{
  "encoder_arch": "resnet",
  "model": "model that answers yes/no questions on an image's attributes",
  "dataset": "histories of elementary cellular automata, time running down",
  "train_examples": 295000,
  "image_size": 32,
  "crop_scale_min": 1,
  "horizontal_flip": false,
  "translate": 0.12,
  "rotation_deg": 10,
  "questions_per_image": 4,
  "encoder_norm": "batchnorm",
  "encoder_activation": "silu",
  "encoder_channel_attention": "se",
  "encoder_depths": [3, 3, 3],
  "encoder_kernel_size": 3,
  "encoder_stem": "single",
  "encoder_avg_pool_shortcut": false,
  "encoder_widths": [48, 96, 192],
  "fusion": "prefix",
  "fusion_encoder_width": 192,
  "fusion_encoder_layers": 6,
  "fusion_encoder_norm": "layernorm",
  "fusion_encoder_norm_position": "pre",
  "fusion_encoder_activation": "gelu",
  "fusion_encoder_mlp_ratio": 4,
  "fusion_encoder_head_dim": 64,
  "fusion_encoder_fused_qkv": false,
  "fusion_encoder_bias": "all",
  "fusion_encoder_qk_norm": true,
  "fusion_encoder_parallel_block": false,
  "fusion_encoder_dropout": 0.05,
  "fusion_encoder_inner_norm": false,
  "fusion_encoder_positions": "sincos",
  "fusion_encoder_connector": "linear",
  "init": "torch_default",
  "residual_init": "none",
  "optimizer": "normuon",
  "muon_scale": "match_rms_adamw",
  "lr": 0.0018,
  "momentum": 0.95,
  "nesterov": true,
  "orthogonalizer": "newton_schulz_5",
  "adamw_lr_other_params": 0.0014,
  "grad_clip": 1.0,
  "steps": 11000,
  "batch_size": 64,
  "epochs": 2.4,
  "lr_schedule": "cosine",
  "final_lr_fraction": 0.01,
  "warmup_steps": 2200,
  "weight_decay": 0.2,
  "adamw_weight_decay_other_params": 0
}
Rows from block 5 of the image encoder of a small model that answers yes/no questions on an image's attributes, named by matrix and row number. Rows with one number belong to one channel. Each number is 128 + 32 x the weight over its row's rms, rounded and kept within 0 to 255. All counts start at 0. Numbers have three digits each.
After each channel's rows are labels from the 100 images, of 14976, where the channel reaches its highest value: "place" is the part of the image that holds the peak. Only what is clearly more common there than usual is listed. The data: histories of elementary cellular automata, time running down. In brackets: how many of the 100, against the usual share in percent.
# convs0: first 3x3 conv (encoder.blocks.5.convs.0.weight, 96x96x3x3, each kernel summed), inputs 0-95
# convs1: second 3x3 conv (encoder.blocks.5.convs.1.weight, 96x96x3x3, transposed, each kernel summed), outputs 0-95

convs0.82:166110105081131149079099112129117085089106080121090182140069090107114125202132147166109152124177189127155111205154142073165218140110113111146144127154071108123156134133118101065139138099125092097141121100110178151109137090119127077137119121111138138138116111154051123123130105060123174129
convs1.82:139115123140083131146101126093122075145146120101052152139085155132108079127208135117102132117084111163101124130149127156167163099153091146168151097182098121158113152130100073080132157141141152099171060128105146131097128080075163082115161127153180159136129103162155142085141176038189130142
place: top left (41 vs 14.1); top centre (30 vs 9.4)

convs0.20:131153135136171170073103108124105133156108177068167102120200148123125133073101163170138145157144198121116115117134163153073054099197122177120093079157082145112092142111112119104080142168190103150117118117190095145160135157084162127142123131123108140130164169111139078153137135158146097184
convs1.20:139053138141147136145099157125168110127125121078109084128138170083084182070133133097112098163192105120119133119118119112067103137078146158106167083137137126090074145054119147081064121105119146096090100121099106146116103056117136100127159224115102132147164114132138134145138077140116092178
place: top right (33 vs 14.1)

convs0.39:110107093095169136142072079057109129066121134101088141139130111121110111176157136164119163148053091050131144081143086171129181106186152125119134145100149122180072146157125082109117142154113135091111054192106138117145096083119153116086143127096118139123113154105118171114182132106176153130
convs1.39:194090089103171166128090069053148114080129158137120129134109136127112085120192169207067109135138107130092121123148130187074204118162191141105151065136172153133109138146125125113165106114084112059106065079124141151134105126151122138136129098140138139083158139109153125127130150125165148127
place: top right (41 vs 14.1)

convs0.10:153133152170158106102151154127096031169118106129128140146123143146117168161132152136146144140145144099142122112105114130107232093126186159142153129109080158180125125140128088119178163095093108112142134130151130091100093093124105146058139105143101156123135156088081127150174131000117117115
convs1.10:147141137133145118127127142135185068151162089165105119113166173129100170142127157101168125143125149142080135138113114128122128122133138129132134074101110142218140129157158103151137140101115108161174080114147120139094108129098142164114174137166147085133097190158136137157181148000222139142
place: top right (41 vs 14.1); top centre (33 vs 9.4)

convs0.59:138134090103083087137126129103135089146155131161160091098049110138144125157089151132118106101151116113104169114101120131126103175021131138127203134106155131158138119109069127193170188148084160138128072104136149171110112182211149128153169117136157117140120096123085139123092132146079111175
convs1.59:162187133133171143114143171065116097162140131092139131133072190133130118135091178131085121140084102101150130098117034138112161148091156178107180171100159098181151109146105094079150104177134112086140121166142130124117111123128100107183120132158171093089136155189086144081132134175180159148
place: top centre (29 vs 9.4)

convs0.30:119102145131100122099117077088116142139109103083088095105129156094190133125128184152070084135134080101149118149153128085135129126105116113163080081148135115128094096126128051124150154161161129142127114131130067151138073133049064101141124125135144158180159061174122130110239123129151116148
convs1.30:136162141171077090146089115099114109161124121170105172088163143137219096121113152164164132124125066113107130097179174086134074183114087136140146159110143126154149119151148042076146131127178124102107115126092064168117097133160130097132111108144165129097058112095150128080157141067149111138
place: centre (27 vs 6.2)